A small image autoencoder, trained from scratch.
Model: 7.32M parameters, encoder norm layernorm, encoder moe top_k, encoder num experts 8, encoder layers 10, encoder width 192, decoder norm groupnorm, decoder activation silu, decoder widths [32, 32, 64, 128].
Training: muon at rate 0.0017, 14000 steps, batches of 384.
Data: trained on rendered made-up planets, 97500 training examples, 55.1 epochs.
Rows from block 3 of the encoder of a small image autoencoder, named by matrix and row number. Rows with one number within an expert belong to one neuron, the router's apart. Each number is 128 + 24 x the weight over its row's rms, rounded and kept within 0 to 255. All counts start at 0. Numbers have three digits each.
Before each expert's rows are labels from the 100 images, of 14848, where the router gives the expert most weight on average: "strongest on" is what is common among them. Only what is clearly more common there than usual is listed. The data: rendered made-up planets.
# router: router (encoder.blocks.3.mlp.router.weight, 8x192, trained with AdamW), inputs 0-63
# up: expert up (encoder.blocks.3.mlp.up, 8x192x192), inputs 0-63
# down: expert down (encoder.blocks.3.mlp.down, 8x192x192, transposed), outputs 0-63

# expert 7
strongest on: ocean world; moons: zero; lava world
router.7:131195128114124144068125088135163119128142113121129110145125124069132140113195115142080123115125154133124134104118134119079152117144146139139127128091186114113140066153101126113191137159132128
up.0:100125128085092121139095109118163143156121112114113107173110111126159093113146112146113147094111123143133135150177149075156124123153155103076134137118142119115131130111124104123113123100102150
down.0:117101096108160157150129103131099124159139128123090144117155122119147121156077136143147108128157128178148128124103140180103112106118115123180095109135126120127128132144122153102152125140172112
up.1:112132160124103114112147145133154114147144138086135130123144172094148115161074109115135105155155146156153112118155144159131115084158137186128086139149159098186125173085114138118120132147106126
down.1:075143088148134144122114097103126156080144173133158137143153153125133129141132104149107119160136141106115145124097121132123132166125100130132144097098104152127159117131167119140140122124115176
up.2:151112121120131110136107156115116128140159120110111132095172119120169133142170121104121146138113087132129094066162125126191116185137178126147129128145088087173077119171159179112115131139109120
down.2:126148132103134144116127144142104145081110130151140146117097100103112127135146114130168078127120169126115136162114113126080139099146144142147121103121091168139145119133113101154133089119122126
up.3:139141122112140134098113140116130120163163123167076103146122124109176100127163126104128121124141164162093137128106164129119107161145182144128174110139129083126114139149131116142151123122105070
down.3:108081128093131128118119080128121129107116140099173155116135138184137137134114119121121129073132129136152088093112107120110094101121147123118046140117094174151133134116132105108123139115139113
up.4:085109128136104111145128118100141103129107062110120127117139102111156157150095096148133156137122145122146128126109159162140136118156138179127140147154152132157118133107106132112147128105133136
down.4:146137123108126132150110107113155140139125141110107096093115168170077135138073142142099123124117186145168141120158072147126108143142125092167106146120125133159129143123134109146091121104120122
up.5:168116125153117131105112121125099085057140109119123177129167101136090118161178148149098120123089160117157114100106164139102144143138154145135136135106147128125131148130172108107142119130151136
down.5:105101143138123127111140121173132161156147128111160149126161146162119161066082150105117121131140113154089125129131102119161139102109159116122125125145108104153103179156100135155088117094121127
up.6:163086080142161139169115111151111138163126128088116163099088160182128121112134155152114145127132128130153128122135129124137171167133142185128136163141123152156123153154158178130135119144141095
down.6:118154132120122138066118131105133091103154103137095120139153152116113162130116141128081131174116154141111087137138163115078142137091135148093080113171175101077155115098099123104126149126152162
up.7:117126129098107122134096143151106114197085103129118084155113129118095116145152072189103134072104174095151136129122145113136165130135107146137152173094108129143123116146175096123138170151098098
down.7:119125144119137160161164167144149132104116094131120135118187128128132069072111125091161136162143123182127151101131128156109114127124118108133125100126163142093108155147110130149064179099159107
up.8:152117075129102122144140123086135127164165129156164116164135102190151127070118149124125180134146108112130114132106094124131113170137121104110124121112107094111114078148146129120122181102142112
down.8:079151128158157107099095107135100162125128140092125138091099098112140129151140098131099138122164128141100143136147165162177154122121147111158127117148119137104141121099130132160173089169130139
up.9:166153096139146105136122126108124112129110122167116142113109102133125117111160102141150118129117114137098154156149097126116104162135151167132159192126154161155110075127112133131156130172120082
down.9:107157170116117126139129146158167119057152123121119103145149120118123129112089130115113167106156139127123043150134136119088136115133103076104165068119116095099131150141105115128109150117129156
up.10:113134099137134170131144128120148110091116122133117147168126091128118126143126109117120166184145145099114110138109124108146145134130131093106155120113136152114103111140121072161132132105140148
down.10:114117136106145136085121152132132145148148144130153136164119110106105136142135134165146131112101126170104152133160118106092105137152116133148111149116130113140113118100089155114144111182168111
up.11:106132156153124104119146100156126131117143104107189113109120145077092153135139126114130139141168188104141141085156112109124142107114154152100154139133135111116119139124096094147122149136110112
down.11:100126151083119077139102114068131119111108146120116134112112095172132097105106130164142131119058089121131110135120162131157145138104105142171093137129142152124137109097175162117140121104148138
up.12:124110197107131097169168107118141125143135160127164085135140151164109127120093168131117143131127135113103160104135167140142115138130111149108092109087147094137133087126102088148149135143112120
down.12:101114135135110162124136152130175102078090104096169111100113073127169154120135146106151152131132101131134109150142134135138157188150140075136125125135131125153154093133146152125116126092115103
up.13:117088136132134150141142157121123103143150150144105126137101147158100134121095151140169149138147116126168122115156129151115140138163103127087108132101146142169120108113125119117172119182131166
down.13:136136130125096091087091116160127155083123131114118125123178078123153112155140087110090119139116131139110098119101128115116146161092119102127142133142157132095116157118146130152109122097153112
up.14:093138155138092140105131121177125162140084112131075152128096118134091132090099146135148156176109151069117137150085113161126117119162134114108137127103102149071130072142108092103137155123095082
down.14:148122123112148123087111122114139105139151163124149122171120164162177091168158113114120149089146115162108112147120135135102109108109146144130174156108151091166132141119160118123097141113106162
up.15:116143128094117109097119097137138122108130083155202121135159122141098166101124152133130151134112116151135108125173113093107141144121118128130099143106106172140103072156112178111113134134123120
down.15:076136188144108119157115130122143127116122156125129099148129181131134147093144137133116173111125133094144126155133118142169107103138128142155184131111162123093140170088185139116100085132114139
up.16:140092139156140136083142135160134076173139143133107142102136141136082169134107105121083133135133139098094136107152131112126132129135103157135130118146146119118104132065084170117130118112137151
down.16:109163137063087153171104129117139153112077093144182149168117130097138131126159156114147134094100079150163147155149155151115113152122100107129142141122130117161124137147121067128147131125127139
up.17:119127141139140133147126142142154176132086078139119132140119109156153104137134141118108158154147102094090115121109107127091094136135118135101183111121146130118073135099172112137135106151134106
down.17:142124140104123136175138126125112105129143142170138102088170110115113142111157123136164131121099154106064165147169127110096138085136126129155126170104098085160097123173109111157106120110114114
up.18:100117091136158083121148096100108111107092145098135160128142132106114083163141143132121181133162165108157111102129108108130159129162101107142139098076124109132118110134145143158147120129135144
down.18:159133141113103163096103123137148143113200092102138119133116120157145126097135124137127128126073108123126165144133171113107133129136152112101148119137119156135112117097115120127119117120172129
up.19:120121132159105151111127153087095104114155106100131143106138137123123113153143102068161139127123134184106148076152101118168117126144121123093100132129124117117110131127140118157104151157157135
down.19:166120118108132113153148169117156168145104163136170142168142114101131145111115150149116124130124143128152094146103149166127117098136117140174174097164144119132128103093136091159137146085132070
up.20:109100125093107137094121159138153144125154148129127124166146114130140121112152092088133119154090149123129093129134112092120121136109139119120073169096125142138072113146081145158131112139131155
down.20:138160092167118101151072077126115102140123132157132138136116110107125121118069146118146140138156154144163156138165148173163097120128182109123159126163143153122142119126128108128127145127098120
up.21:112126101149153168127124137150146143150126111172098113135113154133080186129126163117144162077134160116098132119084094112115144159097146114119175160116109126098152126111123138124141094130144144
down.21:156140111135129129138116123109112130132089131147121128119131100097150074147106099164078091197108128151137152149132130156141099156138125120121070074137124140146145128158074135134114151175114141
up.22:116127122091084105136126122133093212110127118147148140118157079121160114157114114143068106094125134154142139149145158170139123138193172121141121148145131128135100108152115152122149120177114133
down.22:100093164173167144113164189104148145146087127116124114121081159130139126121140166142136185159147122116118128114115116101103108112114058184128130086125103098154149110135116109130120094109107119

# expert 2
strongest on: moons: one
router.2:103103122128077128096123164127130148137120161128091122130136119114150116115143187111115098158106107109124135123159103132114126157109106118135139100157229142125123114140103102127122108138127144
up.0:146134114136137122146141098096126114107122145108129143098138100148109090106129134138117120162120166113130120135127121168107114128135077104130106113119129118137157127116119116114096098058145108
down.0:112107096113106141113117153085142060157150115132098142128082124095113156132124140114145133176106095115165140113187127077121151132128143131118126134143086114134112140146140082142116123138118129
up.1:134142128155104116146123133143137111101107119127145094110110145104135119121159172127065172130102081119131136121089146149129117128158106139135156125158142088103105116148137131088117140095114126
down.1:109128140154142156105157106127162116113146094106103139146079125140096163126116106159124148095137133140102154147156109150161064091174137137140104144100139127120153075127163105109140122178139145
up.2:088096151163102166112167156141135129056137116102112119138117152117122154167109150069143140132140092139130124135134124118143086123189096159146140146117139131118125107169137161169084141124131073
down.2:138178128156125117127134088156113147154147147160103145138128141154092120102119163158108135080127137114111133109129111090108126139115123073136117125130128108176134139093121097114127116141087112
up.3:119195102174103105132134137088151089157087144130128115181108100142123079140096103151120137111120095127124132136137130129143130117164123148113113129118119137107123116073139071137136097158151139
down.3:131081117123119125151160144140094109121155120107097114095178108127147126144177170147159152170123136165169160119156098149130092152082109137093140120142094113121159178143138156121087145102141127
up.4:130158120107122177151112104171130121066137105159112141160122116118110147145130171158132151149096169103124151113158113156118155100143136117110056162137117107117144166106128136109066101178181104
down.4:123136126127117145136133157119138140110166107093143131143140123110100144160130122157170079089128165144147153145091136155112100129114089103137156115114132114115121125116086124081056104146107120
up.5:190145121119113117113125140161152123121111126106109130099110174122127124117130116076164099125094173125117106077098156125128099113134124117092103123143107162140176137116138108140136122151105117
down.5:094131135126119152159115089156092151144123120145125148114119090152093138145108149136088165122145084100145156158105148107134162124152113128142153114122159097114105124140150161100140152143147149
up.6:153123115157113146143145116107178087115135099125148129149163111168135188091092100107128136120154151133084149139118154116087089111104164152119143106122125136155132096144103156131124113139155129
down.6:126142156113112094123055133114155145135113131095173191116123129132125151142127122169155122115119140084169108142118126148137187111142093138135134123139120125119107105119139106108135146098119138
up.7:131106174107082156141154156117117095148123129127141142150142135094106149185166131104144121115107131123157141140154106112150131120164087135149121160139133107107113091178134091123141099126113139
down.7:135151133121124119145147132116113149148088129131153073131122119135180144086128162125101142166110087117119104108105159124134147164130146110103108131117114109153093144172111095112137156093130087
up.8:141106167132095140148168097097128162105177132099103119151117181120132113103099109126107117094144111168136168115113171081129084128127150149140102117132091124112114137126150160136121124172149131
down.8:099119138116156110154082094118135085079151146138136136138102158127131177152137127100171206131158160108090125158156104117118114151103101133157091180131131093122147095108124164141148133109116166
up.9:118068099103129109164168124158156127100151121117144073128107131145121104158106113117143151066112123153127153116131142153181126109124124127133128114146145146123114151120141115083131173114117124
down.9:102134123138119168139149100166119135106110158099139153123155141091140113117152152115120136146130160150108096104101139061106092124187136122115065071157100150137136076128123162135170098101116140
up.10:139162110153088125119111097068101154139112150152124125123156109131146141124136185121085143126088125086142142118087138131144136128155142134128162112153086118130104138121149127110140148123149120
down.10:122142100123106134094123139171153123138154152117153148128133136173163110120131139140136118054123107167133110115120126101084146122128125102103131135147138127148164102147140150094115141098097138
up.11:081126182141102121090118137137089105125123144122145170137143144155096151112117155135064128169112144089142136176158110128138121119140152120116141111121117133148100136115140097155096145112127149
down.11:156136115121114099061148105135129176080159136146127102145130116145096127125133095139119084141175156138135105110186180092104141106118109112094091117137107166151143125131161137119138150190177127
up.12:115129128134153107102108109113148138163143093125091159113165069135094162178125119104085131155148147127126088119152150113114109097138095131095135117131141158151098126125146146138083119118137174
down.12:124137130119131141128165138126117144149126109106125147148113168150135143118099108085150095104160160122139140142154123120132081148161143107146098136127161118133145159122144110150140144141114113
up.13:135121105161122163102132098152165134178121134181200095087117122086121106144098141137139090129135131117114118117137120134112143109167150113157132126105143058122137087138085130138140122105147154
down.13:129143125131158091126106167124097149099110126112064158155134109140077101135183132114125127181092081130115120131126123145104113154084104137123115098099119153150138188126115136139132103112094109
up.14:154116135121121153165074115112153121147097158119171160163114108160119116146155163113132148107095119129146132125158157142122140111091115088126127117130150140138147202124134137100117146062129116
down.14:117157111167105148080149127131105078132153138128062081098092149083136135102155132139158143152181139117106114115113101169152112153194115146098113115117155090110125099152141143121152137138141171
up.15:127118071177110107139122127125130149134102137146121151085129142107122108124109145112144146131154129123116148127116110143126115147177200142138146105129146127145114127133111082116142147137116148
down.15:106154172113127155150115120125128096110090124108131121183138137151154141138135117196086148128116122132146096128157119126129114142106104109135144098152128128104140164153141171130123135144117157
up.16:088146132152094092173140120124131125115117125138123127173157087095119148124112107142149110143133126117141081142142133156144108173138117121113122142174127162142105144173126132107125121141097167
down.16:146125136122154131109106146093139127133135142148134170067113152154204134119143169132065154139125118168156146106073105139149142128094128159149128112140110105106128143098156113121147117116143120
up.17:127129145110112139115177140111112151088115117116138108094083142166167118160114082124127111123128115116177133114131159110094130138138110131125125113095124113113142115130126097167143134117180118
down.17:110132082127110119148130110102133150094152139070111151145118111158109136126136111103137119145152110160106118164122138159130151158117150119170127177113168141129122147098149124113170147097127135
up.18:166099108145099132127138126117112107141114108140133151125160133133078101127108128132175137161145111105142118166165125164178158127169132156143129142157165115129078081120119112143130089137138100
down.18:125110161097110079130157086061153128162140090093116079119140127131114142148157142087111154121188124123127122089107125124143137153105129132070173100096158130143142145138113161127152139114132101
up.19:111134164083158124111130136119117144149124125131175120158140101113156113102117183096132164152083129109134113140132089126082123123159140181144149084111135112155104093133149147123126100128130095
down.19:131105120123117147159176087131136108117143140080167086097125137130129157154106050135145116113104136103095129165155147157137084152117115124144099166106072139140138143129123115152136112131134175
up.20:096102163132168144121114122147132117119097105117130153139118121149128126117159156128076128146110115142127200135190097138131121123136077165142122145069140138106140138128185117159136151084125144
down.20:137143125144107114168118082114168119127116140126106131150149093102116138149139085161180128140114140163129129140111083139142058132157123083119134147142131109112127161141126080129118169151110132
up.21:146120112146158107128132126115142133140162131151107156127157085148114076152176115097131121165093112100138163131096084110147101122081134116124103128113139133118082173120161140130123131107174187
down.21:104140131131139171144095101094088121114097104101116116096174134100130161149103126144127131115079153122109065158107122114113088168151123104120146130134132153120147127122122164082073161090081132
up.22:140139124146149148132149134106107078142111148145161145171129144111107156160103145099123150158141157122133139107115103133133096121101065139154119106128119095094117156132152148114172165152115085
down.22:135098121137111150145141152147083161126149146117078111137124128148113104152135096137145112114114073158117140119112138105102128091149158144130142127158138115155131116144157117116113083115142138

# expert 3
strongest on: moons: three; crescent
router.3:120100137127164152168145141137158129132171127123058160142121159136061127138094105133146078136128118142098114147099099128093134186095102119107120147140156125118145183144136107155149133092130133
up.0:148163094141119129161143074072126123148121104126120137084138104123104104150136163134110147111101143154119184139148132124113113132127132144157144132122153184139156096100115074154129156106153120
down.0:106103135141137121129154138095125151128163131147113117182111099098164152148153178146147151161122144126124149103160128146125115148125117121123162104131168171059127123137110132107098141156106094
up.1:122125057135123132114152144148134155147159104100107139149068155122121107095078120081112197143146125103135128108142149126096100123137163165105099160152130110166140114119126182108123110109122115
down.1:176143164128133118159124144152103118146097130105167122121182102132146116138170133103096100145087129126091148168164169123108042133144126171137150132129170137106067137138122122095146142135125113
up.2:151103158110115081131145106125142092138157156102124125150176121151141105148105094086164171093138100100110094113153104134116108128117094144105149099137112140134130107112091134111156126102126112
down.2:092096105141106142129132177134136130137143140144119156123123153106122082157097150143116106130101146122129136102091115180097139118077104131114131176130108081082129136139113114127103153134122147
up.3:130119127110152132117139137097132122166102183128110109096170138149138129104155102105153138127152149094142153116082138147137144159175068137122133100130104128107105137130123155112144117122118119
down.3:132107104146139153167120134087108135108121171122129127121118152108123103163097124131130108155119123148129122133141156103140082133139134105136110141119135157132108108120185107155092151163121127
up.4:141145102120161156134069124114146123083172065134110099092148144140124161101130136098098103144105164130079142149104150155127138139126090101103140156157113168141137130161098148160105072102162113
down.4:134125122124184115118149142161123127162085131118150172166109114116140109139138114148101121115073097126100094100130146159124108153145149162168105128132177091114128152095152114114153113152178139
up.5:116075121137108133150092121152150133163155112123176112110100140102119135138118128160093104124095166103103096060135141148120169087149101120101160086131102131144072188142143125146146143106188112
down.5:098150147123185099148115120158152119096094156143128112157109141127129165148137106137123081130152183118147143162148149119110106106097147129140122101119144141134121151158103108170138131092120108
up.6:108105129115110131105143124122151105103121059111127121119096110149149126142164133158138175141058130127180093122116148123095115159117112140137151175128101137105093134114127115142109147132127115
down.6:139158098142098155126151105161131158151100161126173112112125098107172134116136128144182135104112114081071102143116154111136119126138132142162154096172149157167129082123147150133119119130155105
up.7:124119147114103114134124138138122085091093123125110173126136107128180173120171171111135110128120175127091098123113142114087119133108101088086147107099114131123142133134116127160103154122127115
down.7:098098153132125141118118134081083178125151122172122087164169115166114144104144140146132107150137090119134090140092125131136139142159130121105089109134131146143121132164132144098136089106158140
up.8:136106182101140131153122155160154129115155144156134107137129103114088118122165146142099114118119186112132145126076123116151109089144144137111119088148130136161155085212142141116136118127098068
down.8:128142116130124123129126085133086111147157130114140111122087133078194145148142056153167143183097119130151141125137161106132157148100137129134137118119133115088125098106121126149101186146137131
up.9:112161114141139158133142122122124109118188142117149131085163160123086157118126135151129076105135134135160153146124127144120155157159111158126109161128111128164137160119174090090138119117130129
down.9:145141135140193130137118141164130112155093117146138115135137115079150134110138128105180170171164072161130105105141156118151116114113120141107099129138126143131147112135073121144170100094083116
up.10:173160143100146102124170095118125139099107163171126096174126089119141111109172142166184120122108151123082125120115096115108112094125128159140111128140104123126153130101158128138143103124111096
down.10:161150101152109141142143096138118139185106129131163107152151103120123108112127120162144110153146103119107115160114126105127148130103159175129138123117115126110114138133156131152129146121130110
up.11:158156133126127136149160110125117053079153075151094136157145131113153128081120141134108163170101113102118202078103125116113132129108162142130179137109157139154106155118137111153122134132137091
down.11:120108145060173154097078100111143177152108155106146143129134121127146078150110147085150109130110123212135127084131148136153151144121083179126124143139122084121160139124120116114110160133086103
up.12:123141126135073137128130108152124114098161090133125135127136103112102156146127150082174062142145152097137121147144129119128090114169116119111142121100171143108124141144136139133138125105144086
down.12:134169095134136167103111150099132132129155149162114130108155171119109130124084083095126155165144098124130149085102091082138104162180135162143153167115103080138122164098136087120145127126084126
up.13:089094089131111122134116096102134116104082181144145141132108133120093113168130125123129117112167143115074082140145105115146115103143140128134075143117123125091155134156175141138160150118171136
down.13:111109135142139132131125132106126124161128118119117080121117132109095172132156092157108128139126145132127165103130101150130112089141150142095102106128120142141121137130153115124094127062142139
up.14:130136110092135068167144127130138167088098107111128112122150123128168130107111110139157096130108134127105142114138132144107164109150153109148167119120134125185112100151128137157153160134143104
down.14:142114123154147155147123172145181142137140103092091118118120137083171164139137128134120163137142114124124116140096144110132124150130118124136107100090108118090129112102117104110141196078119149
up.15:110064103139147132112124132149155120121091138148149124129093118137138098148120108121129141133135135118124181130180103132110158146093105115122188118114117165094103082113166090095133124103122107
down.15:103150118103176147082136149137121104122163126142125144101131140126074132147157134131136198111115141162114118101169139111104119121124115132083103132158121104083123164131110115138084115154128145
up.16:141126120197168105128112135087151146143133117152116112073087108135093116163125117144121084132142111127137130141134146123159126130170138206085111150147151139175084130119121136153134104123160101
down.16:155066141080160101127132120127139142113129108155110114147174170154159086131135091146114132141134098117166148137133072126128129146107151095145144132136124109071139168099112116142110097120149163
up.17:135099132133143157124106148133149087141109124125074120149142142129106133124149124137089103116100158133102100118135125147147122094160131073163171115098114124132099120133147110096153158162123095
down.17:167122125122132136130128156137142178115108132113173127133144151085089156130134129111101079179137123139096133109101089103123175120129081161112114111121133135175161105128112100126165119138136128
up.18:152079101133140131138126121086108127130136125166148147132141109114095108128159128179110113125168144086141126159112126137130125157087148113134086148117118130126128120089107129117162104126186100
down.18:115139137154147155132127158132139128125166139079132116128143129136150124161115148126198103142099136118134145121158112153107151129132098114108131107094108133108140161127131108153112156158103153
up.19:115086118127115135153075130118096095120112129136155113171136093132125113172104135132150135158142153140138143105106151100124125149143129114108168091174166135108159106113119131137131177136112143
down.19:146122119154105106106139059117141100123122131105148135153111137138108157115134114107129155092105140097111114135160105124134163152098154152124105138101145117203115106118125150115174092094127096
up.20:154099133133122121143140101138108130116136194147160146125140123103122120135098154110095084155123130165171108075120113126135124146140141158144134096115154099138115128154096126122141082130119148
down.20:102131129116146164097078109120125086140136109108110136139069128109123146154134115130131164106089112097155164178156124127105136133109133128083137116168109168143167128145088136098130151124116164
up.21:160174096136138170142141135159127142117099189143116142103119092094123120153078135083138137121139134159155122089133141172090109097154146139137141100134155169089113149104120082091108162119103131
down.21:144122167129121092125101117111135153108101113152139125139168163153113124068125162169111086086098155140097104133119125078183158138131120123115112135149101124139141107109134158121133126108120148
up.22:127130115171137118124144125141142099106117120157125114128116090174130143149160166144126155097118146162150143134096108138128150141070110102116185117108136118119168102146147127149121123121130141
down.22:182139090125137130133115135137145200134132137134148117133147158099087132114081087113116093176143148131144142129163180096145175105123127146113159109105120151131094132094133105109108128150079170

# expert 6
strongest on: moons: zero; ocean world; lava world
router.6:162137108113055111079122184117144122128087112131145151114114135151132125126133180132156112137124099093162139149170100124132114116175146131135141128147129133130094120120164136112143129162121127
up.0:116115141166123138141120134127106135119113116127086150119105144108141122147052113172089097118144134115129140134128078169129109101111109116117146113101151065140111172122137147128153144108152143
down.0:146126151113166122127148124154119137125154162119122108078138140171101128116140115114096116147097165163147096117111112120144109158108128089177133128102098136096121110119116108117111112137133119
up.1:093175077138112104101116098123081120118163137114145157167081156137148140122073131099124119165126125146110134120147194148131129140160110118107119103168105123182147124120166102132095134086148114
down.1:098103163134166114141109144111160100178149141186092124096183082126090171167116133126137079135137150150134120121186124120135114105151097090117127147122144123068157140120111083131110158168110139
up.2:111110104135105155157114153123138133157132123087134130140126158110124143085162196089113119113119140121118137147176105142063120132096162181131136109118131119098116104109127127112152101137118136
down.2:156178173092138114095148129131143107094153149134128160131138106146108128137122112143142161147129108144102136115130120111165151126100128080164137146138102106144118136123129093116171149116121091
up.3:115140065175132110111118117154127127129074135121162130092123107131117099154133117096114129105127132135169090116138156157129138090146127115130104131086149109178155122132159086143143141114112076
down.3:114096147121126126137123140072097108092134129181150134153115140101117152130145131131145156140146135141105138129112065134107124173125118127110147107127127180145104136157074153135120137144144137
up.4:105110171133117094131127083117105108146145191125173167102070136129142142126141123153131129139169123136125101096121128206129128122123134129132131094131104146145126104126135124129141160114121112
down.4:109092167162155120128125169127148115152134138141109084101164126121128105142149103155102107131122133163131134161128129077119155126122141119144066105142151098122143107105110107122115168129130159
up.5:106153113147140144132138125078108130127121143153149182149106155143153119169119161119133138153110151102139090141143134102093106123135130111080133107125130099142120158121108148091132105152151082
down.5:112115142133088154088140130144148111121161094125087110124123128129066139101147106147145111098147129111129147100168103161188178157112154152123086120144111131134086099121104137136133115082149146
up.6:188154117126115163087115102100132106158094149142151141130120163143096079088120083136093133109153141132129131120127153124107115100151115127150119122151067084147140131121149128099169088128097100
down.6:093082167139131094156158118113144142125143142122110115090124078156163136149137133133090102129110136120129102107116136128153132123101129143092102136126181155095135128134108145090088136169141143
up.7:126157170109121146151136118083144153108182123131124150180120100129141137108157137110130128111123132141171140145151141128090108178133141118095139112126134140164147108095184138115120132173179115
down.7:129121112185129096145139100167104118128134145110110137114126165107126095152107123122125116121144153181128116100128120118150122068128142145086122126134131146140108133154052118120079154113105146
up.8:114101135137126117111145117123120171139110111156105156053148142148147115129102103155149146155114118141130088109160172148157160128161147134081113138175165134109105162119092151110121109143106124
down.8:136153166075160108135136120144125142129110093100164088185170142133124161106128112115097127111134118131152131148099138111126099120098137083109129132094163122120159184149146186140116112123145148
up.9:114150163162104118144126127122143095112107129113112148136181129111173132131099156136112131086129134147153136135174146133112126110121090169117173137148130074133130118095132142084101121162130073
down.9:106137165194126123131110167151160129111156117152182130154122112117134132171122125149101112165096112164106129105158160125143131129123135135148151115118127135131068121107107148096168116095106125
up.10:111152122131112118108138144113101076134148145152146125112132109121087123080122112117106113111102128107150150114135143142138125141108154136113140149165151118120140158158126141147106118142128117
down.10:145097103120135123138117148157189173149102149171067159111121119110150170182164117137135139141070132126123119139133107147168136103064125164093116118133083140153123092120110133132136113092153158
up.11:143179098082129103148119121128148140127103141139134078126142149115066141149109107134132167124133114114149171117143155143113146147135145100136132158142189128094132107161146133129140109105163127
down.11:149095134180094137120128147121120146105122134125098151123132134116156116141160139079140101121100129107140136144112123165085139145095135125119115113124099149180138135102120122118138127136142106
up.12:132103132096140160182118173144098128117162124182135132109103114141135078118131132114112141165129113119124116137157145155108104138135159143089133114149130101110093085110132121144119090158169134
down.12:063146113147117117112136109142146129123166108100133129147115141098149133144150135122167119072110152103138115097171130133141123135115125102108126090119162143135155157184142159122124132052128121
up.13:152126106125139139125148085153129118151167124100098140086111119133109102124090136108147144104160153100074128166097126145152119114154118155118134154074137105132121141155087146126130125149109119
down.13:121128114146143161128179155150092089143097151124141140151142125104127116110103132127106118129159137157153129145149093080140126136172124132143142119151127143117168090105137124111109148154123139
up.14:134111105195185095141154078146153096116133165113146129118128140152136114077155132141077205111098122120090136086171145131127166128142127153135116096121144123114114131152163112121169110112120115
down.14:108148137098126139140100155132148138116142066085096117127137091150189139137105124128109088157149131131165125154099146124156069096174135141102078160093134127116104128134134128134101115147122156
up.15:103111132096156075158113148161166148143149142098162127110095103164117108134141167097139139137147130105119136108138156151130125131096115139123144129127152140128116155136125132142137142093102151
down.15:126145176140091146083107124089116134109102164135103169106176123157164158120119191123079133119104145134134115093133145108136126142164154123075096129131112108134136081123111128088145165101114122
up.16:123127143124088110152121141089151108130157110171110124089114117117082144120149128134138141082126194110191099156148169147141175158134154140111126118109110124108120128121175059138136121108171107
down.16:130119114092123145107115149142100163127147138075112137147128098159136101135163133118120141145142109081115158112129091094132092127127103091160144125157120120126192141194107162082134139091110129
up.17:139129088133119120112144115162098172115099137129092082165133171110137093111123173131133137115117135174116124136101161095124115142132150140156147121191134181140097081134083109128185116093117127
down.17:163171212120142108149146134113155126124143128137122103144114127148107134120123128110161138204145115114117116114105118157144088123112106119119152139104107100138074168099122046144136155118153146
up.18:147083140134105103121143106121166125173112104132155115140148114144125165159113118101109142106102126141111109093159172130168094106096116120127120146067154111151118107124126096109108130136135109
down.18:106143079142126118152093142123142112121088153185111130126118127107111147114140128140138127139164127155107103116103132170115142106112103122141114158117146110168133113152118111127145138137101097
up.19:092201141140106160091120135149125110146071155088143124102182099128122127098107154137105138137112144132129108156122118141124121124148192121190097142100125099140115158132092131165158121132138134
down.19:137142147125115127123154199119130127136146078186140131130136129107143096147134112092143122100151131088123139105108141129133130162094134122119172122169172131135138122118122099108168121151118107
up.20:117129127121097121108154167104102152113163109154140143119093109154180165134134160099086113164115098130152159146136121141103163110152101160110151149145118101125128174124128122147131137111089107
down.20:126100138167125121132115120124144109135118103121112105185148124076102126124130112144131116119120117156168103079123136099107071157143175119152140137116118144165114136182123128120130115141128149
up.21:134118166118148121081118102113144161106125128142149103130139115114157122163099121114110160144102144076099166115108139091124120144115134139168144133136094127089152151167146083136127111147129091
down.21:175142099124141130133149128120079100158116169128139131123101139141093145129127153133088137122148136107085142111067142119137185120141120138111119118126175132133143063100118143091150139090127161
up.22:099110177108122117133078149134089154143151112098122160114119084119119145157147120150182154107126139111122110112137098129114147150135166153110095132140159157112090138110150098126157157142122123
down.22:190121059134151128144152151140134167098133134150172120144123145124109098108105161114103073128145135144143153104099135129131101119161081101142108136087119114158152134117113140129100126111141136